config.toml
arch = "unet"
model = "spectrogram enhancement model"
hop_length = 160
win_length = 400
widths = [96, 192, 288]
blocks_per_level = 2
block = "basic"
residual_init = "zero_last"
muon_scale = "match_rms_adamw"
lr = 0.0021
final_lr_fraction = 0.01
Rows from block 8, named by matrix and row number. Rows with one number belong to one channel. Each number is 128 + 24 x the weight over its row's rms, rounded and kept within 0 to 255. All counts start at 0. After the name is the row's rms in percent of the matrix's.
# convs0: first 3x3 conv (model.decb.0.0.convs.0.weight, 192x384x3x3), inputs 90-99, a 3x3 kernel for each
# convs1: second 3x3 conv (model.decb.0.0.convs.1.weight, 192x192x3x3, transposed), outputs 90-99, a 3x3 kernel for each
convs0.41 101 [105 124 143 122 132 132 138 127 131 124 127 153 122 128 140 143 146 148 129 137 130 140 149 126 196 171 145 118 123 132 132 136 135 146 137 133 140 132 124 141 138 124 156 142 132 105 110 118 119 104 119 127 124 130 138 128 126 125 121 120 131 116 126 152 136 143 121 118 131 150 152 151 117 120 131 140 142 136 158 153 148 136 131 156 131 130 144 165 156 157]
convs1.41 104 [108 174 157 135 169 144 100 123 133 158 117 120 135 127 126 109 161 178 170 144 165 134 123 138 135 113 146  94 113  87 111 133 125 113 126 150 119 135 133 113 110 135  78  74 115 143 132  87 125 129  95  85 118  80 149 127 115 160 153 135 145 157 132 100 124 178 154 147 149 143 146 151  87 108 116 128 136 135 123 116 160 135 116 129 131 116 118 111 135 125]
convs0.42 100 [123 130 123 100 130 119 109 123 115 127 154 128 111 112 109  77  92 102 141 135 137 100  93 129 128 112 122 148 151 141 113 113 124 114 122 139 153 131 148 137 125 145 131 119 124 136 110 142 133 100 124 120 101 127 124 121 126 118 124 135 125 139 146 117 147 128 131 144 128 114 118 118 132 125 129 123 110 121 110 118 131 119 153 137 114 135 129  98 115 126]
convs1.42 114 [129 133 112 110 136 135 118 133 125 169 143 140 147 142 113 131 125  84 152 123 147 147 138 140  95 125 137  93 104 122 115 131 136 122 100 116 169 100 138 170 138 138 146 110  91 123 120 126 114 134 159  92 118 133 109 135 180 132 112 163 162 108 120 148  86 143 149  93 115 153  90 129 169 115 108 115 152 154 111 170 142 148 149 148 158 128 135 143 144 105]
convs0.43 099 [124 128 107 109 135 138  89 109  99 156 168 142  83 112 130  90  79  93  88  89  60 125 136 119  89  97  79 120 117 122 124 124 143 121 118 105  82  89 118 162 136 151 140 135 140 101 102 128 137 122 121 121 107 137 135 100 125 138 146 136 131 123 148 178 174 155 116 133 133 125 126 130 117 134 139 119 119 132 141 135 117 152 172 144  92 123 132  98 101 100]
convs1.43 102 [167 176 168 182 132 133  84  62  73 100 127 119 147 161 135 158 176 122 110 148 128 125 136 157 122 153 138  98 106 157 127 102 108 119  77  69  80  90  92 168 187 168 114 112 116 103 101  95 143 150 172 142 151 136  93  91 126 140 108 117 145  95 117 190 176 150 119 127 128 131 124 150 114 141 122 134 163 156 136 136 113 119  90  55 163  97  88 126 125 106]
convs0.44 107 [113  99 114 109 161 110 157  65 139  64 120  73 118 112 135 114 144 100 167 146 169  93 149 140 173 105 145 147 109 117 108 160 134 163 111 100 136 110 154 115 155 138 158 111 139 110 132  97 120 125 147 125 117 105 115 123 113 133 145 145 143 155 131  89 128 119 128 127 120 128 145 153 122 120 120  92 135 136 150 131 112  89 121 103 114 135 128 130 127 110]
convs1.44 074 [110 102 111 130  88 119 130 128 187 108 148 120 126 146 134 110 126 140 125 129 108  86 102 106 121 144 127 115 121 120 135 113 111 123 116  96 115 126 122 104 140 154 106 141 120  93 117 117 119 109 121  72 122 127 100 108 110 122 160 139 153 149 119 146 135 139 133 137 120 137 130 176 125 124 123 153 110 165 146 139 131 134 188 163 181 110 189  97 140 131]
convs0.45 096 [146 108 142 145 109 148 125 107 135 107 115 121 114 134 123 118 114 127 133 137 119 116 153 112 128 155 139 121 105 118 147 142 153 112 120 111 123 134 113 108 132 105 130 147 107 137 118 147 132 137 133 129 139 136 128 135 143 132 136 126 115 104 109 133 128 128 103 112 109 138 150 152 144 121 126 142 141 139 113 122 114 120 112 108 115 115 116 115 121 126]
convs1.45 110 [161 112 113 159 142 104 113 129 116 107 136 146 139 110 125 119 126  94  98 137 138 115 142 131 122  95 128  96 144 136  98 150 135  67 139 158 122 123 133 132 102 119 144 110 106 138 111 156 143 122 111 150 109 154 116 152 104 123 123 143 127  89 102 108 153  97 112 174 121 103 154 180 110 136  87 123 127 127 113  96 151 152 109 126 119 125 114 148 147 136]
convs0.46 099 [116  97 118 113 108 132 108 107 135 142 126 117 134 116 134 102 118 131 141 124 128 130 110  97 162 140  90 135 102 102 140 129 138 101  97 118 143 125 142 134 134 134 145 146 132 118 124 108 131 127 137 115 130 125 113 116 126 134 141 139 141 127 123 143 145 122 122 101 105 146 167 140 122  98 103 130 132 135  95  92 110 130 118 111 133 120 134 106 125 133]
convs1.46 091 [141 100 130 152 137 138 115  91  97 205 151 151 189 143 144 164 118 136 128 126 124 140 125 129 127 112 115 115 122 117 123 119 124 114 127 163 115  95 160 135 106 122 143 100 134 115 101 117 117  86 106 163 166 149 148 156 166 137 131 121 134 127 119 112 106 124 150 120 113 115 174 132 177 169 122 150 156 110 156 149 126 123 126 157 115 118 104 128 158 112]
convs0.47 095 [116 127 143 107 142 128 110 132 125 107 135 111 114 159 105 116 139 125 123 128 130 103 111 106 114 105  79 119 143 139 130 151 127 118 130 134 121 137 138 117 132 137 108 127 134 130 138 141 118 138 132 103 131 134 122 138 143 110 124 116 114 137 119 109 115 116 121 163 125 126 163 125 108 127 131 120 131 121 122 135 138 108 119 124 112 151 116 118 136 124]
convs1.47 097 [154  78  93 129  69 127 126 129 137 113 140 155 122 143 158  78 131 110 126 105 111 115 134 101 155 142 120 177 157  82 165 179 101 140 150 108 126  95 116  88 118 131  91 151 175 160 156 150 166 140 124 146 107 103  89 135 147 113 122 119 125 144 113 174 137 109 142 121 109 102  61 110 108 139 119 115 136 134 127 123 137 105 145 138 122 163 169 141 173 141]
convs0.48 092 [135 133 135 140 135 130 128 128 119 128 146 146 125 148 137 118 124 120 132 107  80 136 135 108 140 133 122 129 142 123 143 151 138 141 144 129 147 151 132 141 144 132 140 148 135 124 125 106 106 110  98 127 132 122 126 131 132 126 143 139 143 143 148 140 151 151 125 135 122 138 152 136 123 129 128 128 138 133 130 137 138 123 139 146 129 136 127 121 134 116]
convs1.48 115 [ 81  80  68 126 124 123 136 130 127 142 120 127 150 119 128 151 137 139  94 105 122 113 104 120 107 112 127 130 109 131 141 116 150 118  91 142 122 157 140 129 154 124 130 148 115 117 159 137 105 123 122 100 113 108 109 110 109 130 130 131 120 126 137 157 138 144 185 128 138 146 132 152 131 121 114 110 100 114  89  88 118 123 116 139 131 135 145 161 147 162]
convs0.49 102 [144 137 136 137 143 154 112 134 136 129 107 102 143 148 157 125 120 136  78  90 130 139 119 150 160 164 180 152 139 135  95 100 112 141 144 138 136 146 139 130 125 123 127 134 112 140 128 149 141 132 149 118 121 142 126 126 120 145 126 141 128 127 142  89  84  77 163 140 132 115 118 119 152 153 150 100  97 108 122 115 134 131 120 105 150 147 144 136 132 141]
convs1.49 097 [132 138 125 117 134  94 138 121  81 147 145 165 168 125 152 150 132 180 149  97 147 150  97 110 156 105 168 114 130 110 157 153 138 199 159 140 117  96 117 130 107 108 123 116  73 131 162 181  75  97 130 127 114 123 109 133 139 188 124 146 145 114 181  82  69 117 156 104  80 150  99 101 138 123 117 157 140 103  97 112 102 125 171 103 130 165 161 137 155 128]
convs0.50 110 [126 142  97 124 137 151 114 116 110 115 151 114 127 138 131 116 128 107 153 188 142 157 106 159 130 121 149 142 147 132  99 112 129 161 138 116 117 155 126 129 142 138 117 113 125 119 186 105 116  99 117 110 177 115 124 141 113 120 102 129 144 124 124 108 125 113 142 150 160  82  98 132 138 164 150  77 110 108 162 145 152 136 125 133  94 149 120 129 102 146]
convs1.50 082 [188 131 110 158 156 156 185 126 116 103 117 125 167 129 132 158 115 178 128 168 151 157 174 112 132 185 136 121 113 119 136 119 154 133 144 149 117 124 149  60 144 124 136 141 120 119 145 156 125 138 118  94 160 132 113 137 163 113 147 151 112  98 114 134 120 113 109 157 104 136 149 114 104 169  78 103  97  98 100 105 121 156 152 178 113 121 115 101  95 189]
convs0.51 098 [147 152 144 117 136 137 124 114 113 138 156 149 101 125 136 100 127 125 160 147 142 121 168 137 165 147 134 127 139 147 108 145 153 115 120 124 148 143 145 134 146 151 135 141 149 128 147 141 136 141 149 111 109 128 113 114 107 118 128 137 131 133 139 133 140 130 102 104 116 128 156 146 123 136 146 123 130 139 119 121 121 140 148 139 122 119 132 130 137 130]
convs1.51 105 [141 159 133 159 141 126 138 160 167 122 131 152 131 127 164 110 119 124 131 140 167 122 144 151  59 100 122 158 120 111 146 120 114 129 120 119 127 149 139 125 168 136 133 159 134 161 181 142 160 164 125 109 127  99 155 122 120 150 144 135 128 152 149 146  89 135 153  99 125 119  90 146 128 163 164 112 132 149 140 132 146 145 163 133 166 147 120 145 148 109]
convs0.52 096 [127 124 142 120 110 132  92  95 114 114 118 131 105 113 111  61  55  92 192 141 142 163 119 102 233 187 154 117 122 124 112  92 111 107  96  98 137 120 126 154 134 143 143 109 114 121 116 133 130 111 140 125 118 123 123 118 131 113 115 107 123 118 118 134 127 121 127 137 123 109 105 109 130 120 133 124 113 133 116  86 114 129 125 109 113 116 106  81  77  86]
convs1.52 098 [136 128 130 173 125 107 168 115 112 152 131 143 144 126 139 129  94 114 157 135 102 165 141 112 143 116 128 136 156 100 139 161 115 151 163 145 133 123 107 138 121 127 137 107 106 137 125 140 142 135 146 210 176 180 112 126 133  92 125 114  77 136 132 128 107 124 111 114 123  94  95 152 132 158 121 130 156 150 133 134 133 149 153 132 134 143 126 119 111 110]
convs0.53 095 [148 140 146 128 138 121 143 108 150 122 139 147 129 138 137 136 121 113 101 120 118 117 119 148 127 105 127 129 130 140 128 123 130 122 113 123 132 138 111 122 123 123 132 139 133 118 120 134 109 123 152 113 127 130 133 124 103 144 122 125 130 132 129 114 127 132 114 122 134 117 115 145 116 126 111 115 117 126 137 125 133 135 156 146 142 145 144 140 128 143]
convs1.53 098 [ 90 108 150  87 111 133 148 120 129 139 178  68 131 137 126 130 113 125  84 180 158  77 113 127  80 139 120 161 119 142 163 129 136 158 128 119 119 160 131 146 170 121 105 104  99 121 136 127 109 114 129  95 115 106 183 103  95 162 155 117 130 131 132 123 111 114 142  89 135 128 125 131 116 111 125  94 151 153 137 167 129 122 138 119 141 174  99 184 163 119]
convs0.54 108 [107 145 108 140 127 123 146  88 126 139 121 125 136  98 135 125 110  86  95 119  96 146 107 153  90  92 105 149 120 141 115 138 125 166 123 124  89 140 109 142 126 119 119 141 132 119 138 112 133  99 130 139 100 130 124 138 108 147 115 147  87 126 111 114 144 101 142 110 148 126 141 100 128 114 145 117 139 114 179 143 160 126 111 119 109 116 120 145  99 115]
convs1.54 080 [175 135 128 144 141 110 130 111 154 111  99 117 128 116 125 186 131 183 127 110 105 137 148 117 139 141 154 135 113 193 152 102 158 130 132 131 131 104 112 162 131 134 121 131 177 128 155 177 153 150 146 152 167 165 138 153 124 103 122 105 136 102  93 145  94 121 139 123 138 109 121 119 114 174 136 121  77  99  94  98 133 152 157 110 172 112 137 107  82 151]
convs0.55 098 [147 104 121 144 139 139 122 119 125 121 109  99 144 127 130 140 140 120 132 151 147  97 125 120 125 140 143 141 129 102 136 134 163 135 129 106 123 128 140 123 117 121 118 125 119 113 109 121 131 132 132  98 116 106 136 137 142 112 128 131 116 132 133 118 125 119 154 130 125 140 135 128 148 125 111 141 148 157 151 134 115 132 117 118 140 136 123 137 128 126]
convs1.55 094 [120 144 102  94 140 118 109 131 132 114 141 145 132 132 113 155 189 172 117  78 149 114 122 159 137 123 176 138 156 139 125 129 107 127 118 117 104 109 159 140 139 138 169 136 133 109 129 152 138 148 154 143 139 137 160 138  90 118 109  81 100  95 131 121 111 192 147 115 167  94 101 134  78 114 137 127 113 105 129 119 104 125 119 115 113 119  87 116 122 115]
convs0.56 102 [141 155 141 140 136 121 124 133 118 140 151 132 138 143 105 130 136 113 154 146 126 132 136 134 132 140 127 138 145 137 140 124 113 117 117 127 114 131 120 142 142 132 118 126 132 135 119 117 130 104 118 110 138 124 130 127 127 124 127 133 125 129 111 116 135 134 146 164 151 122 116 109 148 155 145 125 120 108 135 138 141 129 161 139 130 139 114 125 124 121]
convs1.56 109 [106 109  98 142 126 157 165 148 144 107  89  91 115 106 108 170 161 188 146 100 112 114 116 120 148 161 118 107 131 124 115 116 112 102 117 108 124 113 103 120 131 105 127 104  77 107 121 123  66 113 119 129 118 101 146 151 163 118 119 115 133 137 118 159 161 113 154 131 113 119  72  97 136 140 159 140 121 102 128  79 105 119 143 121 107 124 134 167 140 116]
convs0.57 103 [151 141 133 124 131 134 130 131 144 146 151 147 129 140 138  98  93 104 128 150 162 131 113 104 117 114 121 152 139 130 130 135 133 130 122 107 122 115 112 132 127 128 128 136 133 106  87  99 128 124 129 143 128 143 131 123 143 114 119 119 119 125 139 148 142 131 145 147 142 128 129 140 165 158 153 148 148 151 128 121 119 163 155 149 131 132 136 103  93 111]
convs1.57 128 [167 161 181 131 112 161 117 128 148 159 158 130 155 159 140 135 150 154 144 146 152 149 149 126 131 152 116 126 106 126 109  96 124 122 118 159 124 114 128 139 138 140 127 133 143 144 146 132 173 143 116 193 132 166 159 128 113 141 147 152 135 166 167 118 129 127 103 140 156 135 143  94 142 141 142 115 124 108 127 130 122 100 102 106 127 120 117 118 152 145]
convs0.58 094 [134 136 120 151 140 143 130 129 139 144 134 144 165 166 152 150 160 152 123 121 134 117 144 137  79 108 118 130 146 144 134 142 135 114 138 114 120 139 134 117 122 130 105 113 127 128 140 147 127 128 129 131 135 129 124 145 108 120 135 123 119 144 121 113 136 129 119 134 136 133 142 129 156 155 146 131 140 130 130 128 123 145 138 133 145 159 128 153 147 128]
convs1.58 094 [122 123 140 113 118 133 129 149 168 107 140 126 134 117 126 116 125 148 103  85 125 140  96 136 155 114 140 142 128 128 120 110 115 150 104 102 112  83 125 100  74  97 141 116 130  70 122 131 109 107 146  94 104 116  75 101 124 111 124 140 137 138 135 145 151 159 138 123 136 146  57 105 135 137 137 120 115 114 121 131  91 111 104 138 132 151 123 145 145 165]
convs0.59 096 [123 135 137 134 131 116 122 128 133 150 156 156 144 136 121 115 116 114 121 108 136 118 131 140 139 142 147 126 137 119 120 132 120 102 126 113 140 110 126 116 115 148 136 131 153 132 132 121 119 118 127 148 137 133 115 120 125 126 132 133 133 134 139 151 153 116 129 121 112 132 127  98 141 141 126 126 139 122 109 133 143 151 148 136 145 144 118 123 140 129]
convs1.59 096 [ 95 116 162 101 119 191 103 140 149 135 173 145 113 139 140 134 122 142 115 132 137 140 127 150 147 120 155 149 135 128 137 140 132 121 132 124 135 133 172 142 127 112 126  95  98  90 122 126  95 105 122 101 128 136 130 135  99 105 125  86 119 100 106 121 130 134 121  97 159 134  94 111 113 113 109 144 148 126 130 177 129 110  99 124  91  91 124 137 110 163]
convs0.60 099 [ 99 110 119 131 129 108 123 121 154 108 108 102 112 119 110 116 143 142 115 159 126 122 143 131 156 168 141 122 107 114 125 132 143 125 118 126 117 119 133 109 115 124 128 132 120 117 117 129 116 103 127 101 100 125 142 144 142 146 138 126 137 137 120 119 138 147 124 117 114 121 146 142 116 117 112 133 141 138 122 124 118 114 125 106 120 124 111 113 131 137]
convs1.60 095 [140 123 102 136 108  65 123 142 148  85  83 115  88 103 132  98 126 153 141 133 113 145 140 108  93 169 106 107 128 140 123 115 107 124 136 119 108 151 131 122 126 155  91 106  87 147 120 131 134  95  93 125 108 133  90 133 100 149 111 121  87 141 155 131  69  78 133 138 109 132 162 127  86  78 117 130 160 161 153 144 129 114 120 117 144  91 127 133 136 149]
convs0.61 095 [137 111 139 106 144 132 146 151 148 147 139 157 130 131 142 145 130 149 167 147 142 155 113 122 116  89 110 135 135 147 122 131 134 134 139 149 135 139 124 124 138 109 133 137 121 111 154 115 105 133 102 129 142 119 110 123 115 137 141 118 116 140 114 155 141 153 127 141 148 141 129 137 124 133 150 126 131 143 119 142 148 153 132 158 133 137 156 138 130 143]
convs1.61 089 [ 87 110 141  83 124 198  99 127 157 126 133 106 121 119 152 150 131 148 127 150 106 108 160 116 117 169 160 110  85  97 122 105 123 132 122 124  90 121 126 115 114 130  91  99 111  98  92 151  96 106 115 128 128 150 127 151 118 128 111 113 131  92 139 181 141 132 186 138 126 148 105 107 135 143  85 166 143 117 142 177 128 105 126 149 129 144  93 183 137 126]
convs0.62 103 [134 128 126 138 126 130 149 131 121 102 127 151 104 120 154 129 136 136 132 133 132 255 216 181 119 145 144 133 134 130 123 126 137 138 120 129 150 130 132 158 138 126 124 129 116 170 133 146 123 117 128 138 101 125 135 152 129 134 142 134 112 120 119  93 112 125 122 107 116 117 130 127 129 133 125 114 119 126 147 135 131 105 126 136 118 117 134 118 120 132]
convs1.62 105 [139 177 138  92 103 101 148 136 108 116  84  85 128  92 103 164 133 146 131 165 104  93 153 119  94 148 132 136 149 151 113 137 133 101 107 102 145 179 169 146 151 151 130 126 115 143 115 124 123 114 112 190 166 151 176 162 145 126 134 142  89 109 148 115 121 134 118 115 129 170  82  77 127 125 122 128 144 111 113 122 137 223 194 153 175 138 142 116 122 127]
convs0.63 091 [114 152 154 136 119 129 153 131 120  90 119 135 120 105 109 114  94  95 156 109 150 124 126 142 141 167 147 126 138 154 137 121 116 129 116 119 152 126 129 149 139 152 146 123 130 122 130 109 136 143 137 134 118 113 126 123 129 121 132 150 126 134 128 101 129 121 130 127 138 129 127 111 139 144 151 139 141 121 130 131 125 105 147 163 141 139 139 124 127 118]
convs1.63 096 [158 138 158  93 120 150 131 112 134 131 114 150 146 106 146 163 134 158 141 117 156 169 138 159 173 154 167 151 124  86 136 152 117 148 150 135 125 125  98 129 111 164 110  84 135 150 108 118 149 134 133 155 119 125 150  88 142 138 102  97 137 168  97 144 111 119 152 143 134 113 118 121 156 151 135 152 158 141 143 104 123 178 151 146 101 120 126 145  90 125]
convs0.64 108 [150  99 145 129 130 138 126 120 131 146 126 124 150 128 138 127  98 132 141 124 144 168 172 155  91  88 134 137 131 133 110 124 132 123 115 120 152 139 147 114 125 141 131 146 157 147 147 116 130 144 152 120 131 128 108  93 113 126 130 143 111  97 110 136 135 142 137 128 119 114 134 150 145 148 153 112 127 147 114 130 135 136 108 134 133 115 145 111 106 149]
convs1.64 085 [158 127 165 149 142 135 121 142 129 104 139 137 103 138 176 115 122 150 119 126 123 148  90 110 157 127 116 112 125 161 120 132 118 114  98 129 106 119 143 116 144 152  40 104 130 180 149 147 108  99  94 146 151 113 154 164 155 140 118 108 116 102 127 126 135 159 127 162 157  97 116 127 116 120 157 158 144 166 111 149 126 138  80 139 124 134 102 137 128 122]
convs0.65 102 [133 129 130 124 117 120 120 107 129 151 179 144 129 137 113 117 117 124  66  92  98 130 134 121 117 108 111 136 153 137 133 124 110 108 107 115 125 120 128 131 119 128 132 127 132 135 114 123 148 129 129 117 108 102 119 118 118 138 149 144 158 141 138 134 153 152 140 152 124 138 144 133 156 138 135 131 125 129 118 120 130 144 165 145 135 145 122 119 118 126]
convs1.65 111 [ 87  86 122 123 147 145 123 141 141 124 128 141 150 147 157 129 115  94 156 130 142 144 143 146  93 124 159 128 136 155 111 114 152 136 113 136 118  91 119 128 123 159 151 117 160 123 139 160 131 129 153 130 135 141  96 164 171 129 132 153  79  84  92 128 132 144 162 117 130 140  90 119 120 126 138 111 112 110 133 120 103 135 166 137 117 132 146 132 120 113]
convs0.66 100 [114  80  90 116 104 111 141 123 115 124 107  96 134 127 111 139 153 134 110  99 139 107  96 154 120 114 158 116 101 106 126 127 139 121 131 135 109 113 144 128 117 127 147 120 117 120 108 135 136 107 143 133  91 121 145 141 123 143 136 126 135 116 124 124 114 102 119  99  98 147 125 128 121 106 121 145 131 146 116 127 125 111  94 101 125 105 115 122 138 133]
convs1.66 103 [137  97 116 156 136 127 144 102 115 134  98 134 157 124 113 145 136 133 141 163 146 132 133 134 134 134 153 106 141  88 121 145 121 122 119 148 150  77 152 128 100 166 128 114 147 141 132 139 132 155 128 104 127  99  83 161 139 137 155 141 137 118 116  92 139  88 120 123 136 147  88 144 135 114 110 135 104  93 135  90 112 166 110 122 111 147  81  84 128 114]
convs0.67 102 [ 94 157 119 145 129 118 105 118 118 125 118 111 129 125 123  90 138  89 124 103 113 149 143 122 142 156 105 152 144 142 127 150 142 113 131 116 141 132 143 116 130 135 146 136 123 158 117 168 108 146  93 150 113 151 166  94 159 125 154 124 146  85 128 124 148 104 140 125 132 141 186 117 146 123 144 124 154 129 101 111 118 121 127 100 145 120 113 108 140 102]
convs1.67 086 [ 91 103 105 115 138 147  97 107 150 116 120 110 129 112 101 104 103 122 144 122 176 171 108 165 123 114 125 143 130 126 123 138 129 130 110 131 148 105 129 148 173  95 130 116  88 106 130 138 121 105 114  94 122  84 122 163 127 137 110 137 100 120 127 116 132 134 175 123 150 111 150 105 173 136 146 154 118 106 151 120 124 108 176 160 138 160 119  80 166 160]
convs0.68 096 [136 133 141 121 114 126 121 120 120  96  99  85  94  94  86  79  79  76 143 142 125 153 127 129 184 157 131 136 137 132 127 125 127 129 126 128 134 133 135 138 130 135 132 127 129 128 118 126 126 116 130 116 114 126 127 127 136 119 126 138 133 125 138 125 126 113 118 120 116 123 125 132 123 121 121 133 134 134 127 122 126 128 131 126 119 120 119 104 106 109]
convs1.68 125 [178 172 162 143 131 145  98 102 124 160 142 151 136 129 138 107  94 101 145 179 184 144 166 167 126 136 125  90 116 118  69  91  87  50  66  58 105 109 105  93  91  91 113 106 102 103 111  84 127 136 112 126 141 128 118 101 104 138 117 117 148 129 118 113 130 103 125 141 119 141 151 137 133 113 112 129 112 112 142 128 130 123 141 147 117 144 146 111 138 140]
convs0.69 107 [104 161 109 116 139 120  93 102 120 102 119 134 124 146 137 116 146 139 124 111  95 148  93 123 131 122  97 133 119 121 130 142 134 118  94 101 170 129  96 133 132 124 148 126 143 150 141  87 131 135 132 159 127 132 143 133 148 152 135 132 101 115 129 119 122 128 108  89 117 152 164 167 123 117 103 141 134 135 119 110 106 109 127 133 118 131 127 122 137 133]
convs1.69 089 [149 133 122 170 133 128 137  80 106 116 154 128  96 126 157 120 157 162 112 161 148  98 145  96  62 137 123 152 124 141 136 154 138 129 135 119 136 126  88 122 111 115 104 128 124 133 141 174 128 148 154  78 167 198  60 118  76 118 140 116 111 101  81 146  97 106 175 105 131 130  76 134 108 159 154 102 123 144  80 113 127 114 141 127  87 128 115  88 109 135]
convs0.70 098 [138 118 127 130 122 127 130 114 123 124 118 121 125 127 124 142 129 117 166 151 121 147 117  89 135 128 103 129 123 119 133 133 112 133 108 110 139 144 142 129 129 129 108 131 142 134 151 134 141 151 125 152 158 148 119 139 141 113 129 132 109 121 135 146 131 127 132 135 141 135 143 126 134 128 139 128 133 124 141 129 138 128 103 121 125 108 122 147 121 127]
convs1.70 137 [121 115 118 139 112 123 130 126 132  83  94 151 108  95 142 127 106 128 115 133 146 123 139 145 132 126 144  87 125 148 123 134 153  95 110 161  70 108 163  70 119 145  65 124 163 121 183 130 100 158 104 101 153 139 137 135 128 156 153 148 160 127 162 116 142 145 113 132 155  95  94 143 112  98 106 134 125 155 167 140 143 122 123 109 129 159 126 165 182 146]
convs0.71 100 [118 138 138  88  99 130 110 102 131 148 145 165 105 122 146 109 135 143 151 125 120 133 126 118 149 133 109 128 132 136  92 101 122 120 120 134 142 135 135 142 128 135 138 113 117 147 130 146 166 127 153 161 128 134 123 122 132 139 131 138 136 131 131 131 123 135 116 101 123 112 123 128 114 114 124 106 113 119 133 126 127 135 121 147 101  99 129 110 125 139]
convs1.71 101 [175 113 149 153 112 116 127 117 106  86 149 155  98 145 130 132 136 124  99 143  93 122 161 113 147 161 115 157 162 113 144 159 138 123 151 166  66 111 107 103 151 155  73 105  83 111 131 112 138 159 158 131 147 170 155 132 141 132 109 137 101 101 135  91 119  90 103 129 145  68  97 138 144 124 157 126 123 137  98 130 126  75 104 115 106 119 108 112  76 116]
convs0.72 097 [142 114 124 135 130 147 141 118 122 134 119 117 151 160 130 152 166 127 104 131 159 111 140 111  89 145 140 122 136 124 117 148 119 124 143 103 117 119 134 128 125 144 134 111 129 119 132 129 127 107 131 132 126 135 128 127 150 114 128 132 132 139 140 118 127 112 118 133 140 128 134 125 143 143 135 130 148 124 133 141 114 126 114 113 144 151 133 147 162 130]
convs1.72 099 [127 128 147 129 122 136 113 108 156 111 118  93 110 117 123 100 142 161  85 126 125 107 112 110 132 128  94 134 157 142 120 156 127 151 151  95 152  97 150 117 105 138 144 124 126  98 121 147 111 148 152  85 139 145 157 171 138 102 149 113 101 107 119  70 183 140  88 163 135 143 126 119 121 139  94 128  92  97  90 117 103 154 145 144 120 143 139 169 139 127]
convs0.73 099 [116 130 137 122 111 126 135 153 151 128  94 122 118 103 106 142 141 158 146 118 132 191 180 138 159 192 158 128 113 120 112 122 124 129 149 144 127 131  98 131 142 125 128 143 111 149 155 115 115 148 112 111 121 118 117 115 132 121 131 141 118 125 126 134 106 125 139 117 117 130 113 126 142 126 131 101 110 118 117 142 134 130 109 140 118  97 120 124 150 147]
convs1.73 099 [154 137 111  91 104 103  91  94 118 108 111 136 141 152 133 165 164 162  87  99 131 149 125 131 118 152 105 124  89 102 137 109  93 154 159 135  76  89 102 139 123 128  92 104 146 123 168 126 125 150 121 125 136 100 168 139 129 131 141 139 163 169 136  61  65 106 132 108 134 163 157 133 147 144  95 173 124 104 129 126 123 150 141  97 152 139 136  93  97 124]
convs0.74 095 [133 143 122 154 124 127 142 142 136 148 113 122 150  96 105 150 109 126 140 118 135 146 141 101 125 129 117 144 128 134 136 129 120 129 137 133 127 120 133 128 114 111 132 125 142 112 126 134 125 135 129 109 134 116 119 125 113 132 149 124 146 115 115 140 129 126 144 100 125 139 116 145 137 109 135 133 123 125 143 127 137 125 103 127 133 105 117 138 117 129]
convs1.74 086 [162 114 122 153 164 110 163 122  82 146 140  88 106 114 109  95 133  77  81 145 114 120 151 100 119 104  91 127  77 123 115  77 123 120  97 140 101 151 153 141 112 106 133 111 115 142 140 129 123  94 122  97 127 126 109 116 143  93 113 145 123 131 142  95 128 144 172 128 134 160 145 154 161 168 195 171 180 162 143 117 128 102 143 115  83 158  96 111 135 154]
convs0.75 096 [137 133 138 129 120 138 135 125 121 141 132 131 145 138 133 131 127 125 142 105 137 137 155 151 131 159 144 139 124 125 136 136 137 145 122 126 120 127 125 121 145 132 116 128 119 148 125 138 122 115 142 132 129 118 126 141 136 122 141 131 108 124 126 108 109  97 145 130 130 131 131 118 122 122 122 122 131 130 136 123 137 134 133 137 142 132 142 139 132 138]
convs1.75 112 [ 91 131 101 132 148 124 171 115 130 113 108  94 108 125 104 120 183  80 133 160 156 127 126 135 111 121 116 112  69 121 144  85 126 175 112 139 113 162 142 103 141 165 121 148 141 120  92 118 152 107 142 159 109  93 102 124 164 123 140 156 117 137 148 100  81 182 124 119 130 140 122  80 106 105 142 112 133 125  94  89 128 123 133 126 119 155 117 146 173 137]
convs0.76 102 [145 122 119 117 115 101 149 130 121 117 102  99  89 107 111 132 132 119 122 118 103 122 114 100 108 111 128 130 120 124 120 104 108 144 140 134 148 137 123 134 142 130 139 141 141 154 132 139 123 128 120 132 133 147 137 139 131 134 118 116 134 139 135 129 113 114 123 136 128 111  92 103 116 113 111 110 113 109 145 145 133 134 123 113 114 128 120 146 141 114]
convs1.76 102 [124  98  86 165 203 143 143 161 148 110 100 112 136 107 138 160  65 106 124  97 128 109  88 138  95 142 136 145 135 134 143 121 115 164 122 110 169 166 121 125 138 120 126 160 100 119  94 100  94 104 138 136 130 177 129 129 122 113  98 103  79 106 121 148 132 160 134 124 133 196 107 107 103 119 130 119 141 157 165 156 163 143 108  80 121 121 120  92 102 134]
convs0.77 105 [120 118 129 123 118 141 114 117 156 124 134 163 118 158 179  85 127 162 190 144 134 166 155 148 255 186 118 136 128 136 121 115 136 111 116 121 142 122 113 149 129 131 160 117 110 127 150 130 145 132 130 103 125 135 131 146 128 126 131 126 131 146 137 130 111 127 136 135 132  96 115 118 142 119 134 109 107 127 102  98 112 122 126 146 111 136 161  76 114 151]
convs1.77 107 [119 173 169 149 144 122 186 153 104 157 123 112 174 117 106  86  83 114  99 132  99  92 133 109 149 188 122 110 109 122 114 136 104 146 167 128 165 133  99 173 161 132 174 151 126 105 105 142 125 114 142 160 160 136 139 107 121 123  78  87 162 127 109 119 143 159 151 157 164 147 136 149 151 139 130 129 127 108 151 134 136 118 130 138  74 136 124 104 114 105]
convs0.78 108 [105 129 139 126 112 126 103  99  97  90 116 151  86 114 144  69 103 128 212 200 158 233 194 121 255 236 154 140 154 147 151 142 140 136 119 115 161 146 124 166 153 123 188 161 137 134 119 126 156 134 128 140 125 131 125 137 118 122 126 109 128 117 106 115 142 149 116 140 144 117 138 151 119 135 131 129 143 142 110 107 107 100 122 159 105 119 152  93 102 128]
convs1.78 113 [148 124 112 162 139 100 169 134 118 130 103  99 173 152 126 122 128 120 114  91  92 168 119 115 183 128 126 114 112 145 116 114 128 148 113 117 132 135 144 113 115 138 104  98  99  94 127 159 116 151 163 133 172 186 166 131 154 136  96 140 130 115 157 107 141 157 124 122 119 134 138 145 110 108  88 148 158 130 137 131 107 157 170 122 142 148 111 115 132  89]